From a checkpoint of a small image classifier.
Model: 4.49M parameters, layers 6.
Training: normuon at rate 0.0015, 16700 steps.
Data: trained on rendered made-up planets, 195000 training examples.
Rows from expert 6 of block 3, named by matrix and row number. Rows with one number belong to one neuron. Each number is 128 + 32 x the weight over its row's rms, rounded and kept within 0 to 255. All counts start at 0. Numbers have three digits each. After the name is the row's rms in percent of the matrix's.
# up: expert up (model.blocks.3.mlp.up, 16x96x192), inputs 64-127
# down: expert down (model.blocks.3.mlp.down, 16x192x96, transposed), outputs 64-127
up.6 101:139094109133101087100108100097104103118124147115119134095151136090121131167142151103184127116118080123161121059084143115131159164123097148132109084168104147163097098054117078184104124164106118
up.7 104:135183087148114163106082171147149120148140123176088115144092120171165130140168150109143106098156172128133075079114113122075137088180101172192161148125164161149078145102140142092111120100091164
up.8 087:128211118143121086165119152144067148089156155178138134169126159172143158167111097099103160143118163130183097126097125087136160087123094091149126144126082147107161166180166140143101138136126164
up.9 089:139142173140093126171136072218106189177150136146125137123161152125103138110112129102115179163078197078180104135120147152107155116131075148089071065079114101129106119120127119090142134075178151
up.10 108:109124151161154135090107173161131166133093102061115087139108095107156183044095142085116161157139117173118167096149132111161124124150163056164204150122122114153085101127137159121206208190163123
up.11 120:135136147129102078120136100113083127135141150139121157137135139126138119149154110191117130090189110159132122096129121132143094115153092119096112145129145135150194103131097107133139145129095148
up.12 100:239065138118073101129141136104123142065140132131104119134139165092108114095220113143128104120115170166066148117116128099101130166106103106062170160087155095099201102118119110160100081072146073
up.13 105:144049148143113157087156160133108127115079097104133162127100131120198193170089124114130124131141090107138196145093132069118147150168117159094104115157103119113125111155096067157093173163093075
up.14 085:133136146112078109132149194190132168095173113144122140121106195129157178126093124141157120148102131107157207155101137140129156115138136132132130170089075120125117152153150125087123168129067090
up.15 096:159109175102099164109161127053154163139081133135188116117143131168105128118136158112170123095113096094168154104119053104158141168173123183141144132153120096131114124158165114129134126157094135
up.16 116:145091126103136129095086117106165162098142109097194146108088143133014109115124156142130121118099149116091132118081108107123140135121193163104205113134115152114171168082097073191123083102116145
up.17 063:087163167095145181184108058080155130109123138076175107161129114141142160102181104107144100128109166100145126144140146149054069159152117101151136135114178135141084172122127128106194133113122149
up.18 093:063077120137175123117169159131116155152149140119114149129076139127138130145167106117144172148196143105128125122134133109152063094163120128173182093099145156077161155123119163128167190157161087
up.19 105:188180118135120113117115081087154115119112142165158180113092158136114151079065136173135124089143105122072130085142082144110107126140149111107110146089067158208094123107097136086165128115102129
up.20 092:149110123110149067119125109134116101059105231221138144108165105164152087128133128102130176110114235091072121133142142130112108046150117111095137113158141204167148186142157113125157106087177112
up.21 079:129109145158108115139115053083155173110129142084113112116121144139093136125166120133169104038089092115127088084087105075073056156160114099168190129142122108152148136127118105154122108091133124
up.22 095:085101142141112159157140112146118154115168151054151132072112113158135130071145093145167141073176143119040104106140098146129117156059094124137128131140102159108088138183123099147151170117153114
up.23 083:105167117129107097169135085121118116127126165110181109139132147092116128118109129161147104101150094111151131111129121100142115109102163114161077140127134093106132166086196113135161112141122064
up.24 089:064177143123147212166131106145111097112146088099144138136180140110162113111157064118146108138164115116135095118147144143103101186104080076157080188087155159142120141104137111091130084128128158
up.25 098:092149129131191120129157152095107140134114081173130119108143151103105156167138105047137139109115109149085150144111121160136132113158119102114145051070108118169166122196078101143147113186111112
up.26 104:174151147097135132151102152110104113146083121102172083139111109127118137108162161105146118142102077101153093117165146137043099145121127072087128150165068116120137133139068151138181059108135188
up.27 150:201111184108146135084085119169128131138095098093130150070168064153123124144128108151118140086151127154172133130126098120133144150067084103107105122077125061153064121147113161089087100118183058
up.28 122:134194134127161187170139109154101087162114095159099179091132100137176051119159090171112086150152081134155067130134138188155077135098117095110062164118185171110153089149091107155136126087110105
up.29 102:151179117114102161117116095163144108192148161142112174119110168090155127157114130094194172113071086127095134140186095175118132128107127135093057106091145100122141073129120075121137080148138102
up.30 109:091136114079096131153161101107134041183155119098148147130141112121178142155077155154140175154102094169163146169098135074175155154136063124141061106102121112077156127132142124186131201158144150
up.31 111:092117062134124165169127152121113096182108130134123140096095150100137163115105140148138129162158106123128181145105066161114168087104113063095108091122098137123131169170140175169146132095142120
up.32 091:145138136141130147136098136144138094176123132184139133162130075146191122082135147110110071136124155162111178144100133170139103137127167141096070114121141114140117177139101151107156210163099092
up.33 100:082141132174088153130109158092107180136176153160144093103092176121150104163124114076087111163169185127148127122111071040161133100110130212130106139146144144093102147194085104118074146170095046
up.34 090:121108135096162121069141120160146088166141146150148121105136203187166117102153136179150153114206159116116158097134173126150140158119109191115168129129105127138065213153113136060105132194121114
up.35 108:221100147104140097154119033104117134124085125128135121055132128122184103192180127105127145081124138111228125135119073135097106173202125128094130126163154102170093121110150123039101084125145118
up.36 068:087162150133122117139102127110150150134076112111170096100097106161085119095158044149150141087125136114105119098102095116118123109172152177140146158137171141168094148064141141182090105162191146
up.37 113:139135176155080109135142104153146081169154181089122119168116140149194120083174174118131134139092180156136071151136089147140134148133128159110139123144142110060104139107150144099160133061092093
up.38 105:157155062108128125141153166123146149096131123162168192125180160078061139131093149138065106090127120086168176122150153137127161110083158162151169100090111118077068172144156165122096094160108149
up.39 135:122173140131076061178156183137121115151142113105124093121046128137142107072073166103134081190153113139170112155086182157139082146103135137155128154175119100149139117171118174138125216115128155
up.40 128:097062081162121151170154145130105178109157070147104138173088100124184113193135163082134105134125182150157088152144187128150116117071121154175137157120144168133089104120153122145069106167078146
up.41 095:168158130140156120093112109117149144133155127126109194116099122074153144064158188131118113108114098146105165212156076119114082062127151150149106180133149140105117047109150141151128129151169169
up.42 075:199113104137106173095110115139144099090144101114133090132106129140092155109118083174217136104110117089171124102153135159113131166105141095119138188126172084152120107123114120138120101052122148
up.43 064:155164096132133139142099140142161087201188127089092124151079117142182120112073153126139113145143123123101153143159110106158137080131183130147133176182168119169101162143169175146160160215123100
up.44 091:111159170113174144112108199131158112082079095179147151099161138139125148145076078131107096172145157111111133114122129138144197202177093212137111105102128115143121181132094084121149124166110090
up.45 126:201115129133140149094154143172122105101086108144113098197087127105112127119153067187143043102140147107166107063051067088154098090138147118091119122119079127131148188108178143126093159176110145
up.46 128:174143111144138163139190087155150107187160110104109116106100081155113059137130157116109122159124090130147110138099116163145134115101135150157121160124117116129123057103119126127134140201113155
up.47 102:130109131097114154150170102119089153137135141163133199143113158115042121140129148141164078107154148154078114069143116143137181062043136227123094079135131139142119166103159116166036142127107129
up.48 103:118125149198117133142089116100118123162112081119160142118180083121186148121098116105074149182167143167130120090153107162108158151136158140126136074174122157072145106146108142146112124155140135
up.49 100:156177192092084138145115076110137174064137145103108113063165114108082092128115069131125104148129123092181125135064144113084049152148193152046134153167109128132085139135134082129095126107135189
up.50 091:127071164136103098096104138093163141141195129103086111150100157178134187074128135138140125152132096165136118102153132111153119057089119077202129086084148104106176095151153115156102079059099141
up.51 096:072180128153178094123053148111181109144086164138130078157095138099090088127121133111152147157175168138120175162157182097195196116133127120123076125139192130191146130127161092150149121124087132
down.6 092:138149138119126177117120179152131103130164125097134103133174143183143112125114087169133130143125170109088149094184146098117093148145150140154054104199130121162129129076118061054144074167163141
down.7 101:170132126146086158140150118092106111084145075120094065098189087149118130159114119136150145070080132147129125151138104115177114078130102106150125132097161094161121128146186098132115152203158167
down.8 098:185093121103095184110170093113133133172120141131120069092128121172178091151200186149085115129121125133106146174129178124148087177162111161131114095099158100172156152126156192182174096117139109
down.9 095:165196130166090148059108129116167151155140150100153073138159134131097114117164125148080095096116136145084117097112172106111069117108111185166125106203164132126159146155128112139106111125135096
down.10 102:145084050117110106192119083106125125078133177197201098095118106132131123197078134140158145151110076107100127126143160177126085190133137194053121104119149117073153091114112097150093095156089097
down.11 101:093137131175131096114061094144161101143144161132112126131135140095159100130113197107120083140091118123131138143123086146163157178152115147141179127192148112081091088096074129134134087126175107
down.12 084:080181125091160148064132150167198135160124147088182095167088088127135175136123161173119086100149117138165118119136075112116134112149173169186144147168139166153096140099128086118133102203131145
down.13 099:152134177095162126097176099128111116150104135154118132090189213138122106136111081088181148174147146084141091099193150125155135123120128151113154105174166154110124127099124162152145153149125161
down.14 097:143109105061071133143121115051087146120118194098072137120132123095121167149184143051101128140156065139106144153206103135148122152107167122088142127153183137110146115086107139182145110096133072
down.15 095:168167100150109156119113128171151059128158132174092097102068120134148110147144077112149120118179070084151095111144173150066151109107132148121118084087112132127148120124113122137102070130139180
down.16 097:131082062101128138128096164112097149141159116118112152135110135161146149168135167123133146164167103152081139125139117144128163189120119120061068093162164097152120120172087125077163132136124155
down.17 102:134144131097148088072160109152091154144163150139072119158087135173048069117124145125181118109143100125144131105169132174148139105120114127155089100160106079148134108132135113092104092079147126
down.18 103:073162093132138124103067132157122141121126175105134122123117097073123136190143153136116192099125171186092125070086089129099150104120098112111150145137104125104125125095077175145134123149120089
down.19 095:110105123134087126149125123160113168157139129108094095171110118160144117168129165133102185110099137145106135141120077163109142109137091169098125130134088140106155171132159129125120125127091136
down.20 097:151128072118134126158141103119154174137152122084131134093055177075121066072095150153110117156159160128096145105148115194202101169072169187106138133136173087064134092137114160126094161180146109
down.21 094:127144130127146147136158136145108112149172098146110090137112151111138133160113088136111107187166149154092181186166115102128139131064104155124097149177084143161137157132139122109177096108087147
down.22 098:134157184084128076133158158154149168171093123136111077202088145176128169165124136132161116142150146125144154130159135080165091188181148168104100198154102101117165144117091085098149155156117135
down.23 105:075168135128153117146139109130119118126120041142183153095133157152083134148172055095139116113144177099123131102151124165103135127102201099145168107200115137130128128109086047104088129112097115
down.24 122:116156105145136096202110096181130163133154200143056088134129086132136105127130117131134098179129175140106140119091118207175112108109081130099103121142135088161162120165092123092166172120127160
down.25 092:123139118160132158123086128095157138100134139110133110147161122162131155181111172158189157134091108159162109098147114096087136154156097176144105148145178174075139173104157116182140147089188162
down.26 100:151158088137087128056148133176153160121092149085097150113120113145141146135135106195136109066132138204126113198085170167186136156130127112136179208090151116139088147158170168074166107117136086
down.27 094:111173116132077132141143092116111126152130217098167121122144145106146088161117163092078112043109100128091094163139168166148117136147135195146132181132181142148107144081165073178155175180117118
down.28 111:131078131137097130152132115050191127105139148132144092073130158072143175133086104113130132146143178180136145168080187062098169146163106168062121151110100174104134099167230159120098199155130169
down.29 096:188087140085139135111121122141140144104130119100146143154143147117152172074091130141103074129139113081126152132114138192188150102145088133140103073154120128119111078178164218089121103123114103
down.30 096:123128188189178153090129073180191122129143205180133093133102142141186112075161042112135124084102109088121120076159125116081170073151133123098128105137144135160131083124157139126168083127124114
down.31 095:215131122115152147147159143164149060101144174105090123163105095173189176152134145115157136168117051099156145087130098093114121140123080157144109174141092087148135101123070080142170165128096132
down.32 101:137125107097181152155107087109091148126121150150108142116160101169124153101118149152142088090142108133113128105113142186100067139077155115192212122098138208146117073129167114138139215151173178
down.33 097:170183086076145117078181111138118119180108076177132162141116121109155126124188104159170066092141106169114096119132128136095125141125081072184082104103079158185130098093151122137113123107183184
down.34 093:108123115145085101149084150117090142106156089102142124085144169063118189126150153094152128142066151088095125148120125171098119109110149110157111085136109135139131159135151170159102105078177180
down.35 091:066110103079151149170094157123113104139145143070201153143122142077111139085085125098092141128162088166041169112126139104119159152068154102192111121090089145143141182088188153133160153145145138
down.36 099:174069081116119112119117114147106158150075161094120176182143199148117096086152173091150111192154108137100139117133172160099109147094094105088119073098078126087144148123124126101144109114102142
down.37 120:132131080124162115134133112092149115139135107161131098152094135122118141139128130168081118125159145110120129136154159107151181072164117158146038114084075176123126128116139096106096176127199103
down.38 102:162132174099137132134097147137141135160117133108068103165160108137128150088099081102166161156150145190103165151178123141145115105100145137084133170151181071156146119099127106100165124129172118
down.39 150:130119148085142099188127121148108102115113178102176136126121079124139149142072166150131099163131102127103096064159174096130052176078091096156136153068106116094115164165079117130152130113137133
down.40 112:108179198140077190107145149119150132135111131145129137158118089141072129126108076139116122126161139110114111128132120050111120084127181143070133101113131073158203155141175085125143112126147167
down.41 106:067120122142142118122137140165139127131122090106058075116104129114120112204116024115078136136182140087150144167143155098135173162140063070140175146174125211138158135158134148126196132172115129
down.42 091:138187175127151080139171146114113146084146131145157125110158107102118151111123133107083150176158181126100166134096112139135105107201139142147137108112102195187160136139084123090058133124127157
down.43 089:106121094167100095113132136106106117038095137128165140127184151110131141072135175112174047110088154129167099092112108095122059121088112139136174082104143127099095120089098109140135113104191154
down.44 092:145098089108089103132069165132134135186140154089107123141073148170093135138138161144123152109162182106091105123178132131121077099129147121073148077179123136094132096052151161165163137073178150
down.45 099:131193114130162098095116121139179120160140140092161108164115185173127113140112196100125168061065102052138125200141114121121104158116139114181166084144087128176096128112123141126131151094136093
down.46 109:130151115158151112154112127090147122136119090198167143147169120164143178117145132103080143115088112060139111158125116140186137134135160084136171101162154155100094161163189087127129152103153084
down.47 088:124143191129174122115110134147170137131115101132125086134075072163153147133157101086200108155041168090170106177111175080129112161155164132110111092107130083100127110110076156128151149163184132
down.48 086:134119101064073131061159114159135099121122141145090119075156131132077063120145107089136135187123054098123144126119163163161090086123126153129112162071125109138071143100111089155095118174131074
down.49 108:139129079124110118136143176175116107175073129190117124131160134133161145162137162116097087063141132182044160151182150129095135200139098115185165155144120085175142171126139137152167126154128076
down.50 093:116137103122195168128136152123125133093132134143149160095149122088149109183174071058146172111110158099136121126156175141108155140141133157080148104137165122122151170149086130091080179124113103
down.51 106:083158107110109132133078064118104086105143107083142181095155119145147090136149087139084115197133137162157036109179065135114095108150147131142125139130120154112090100102168165151099086141115137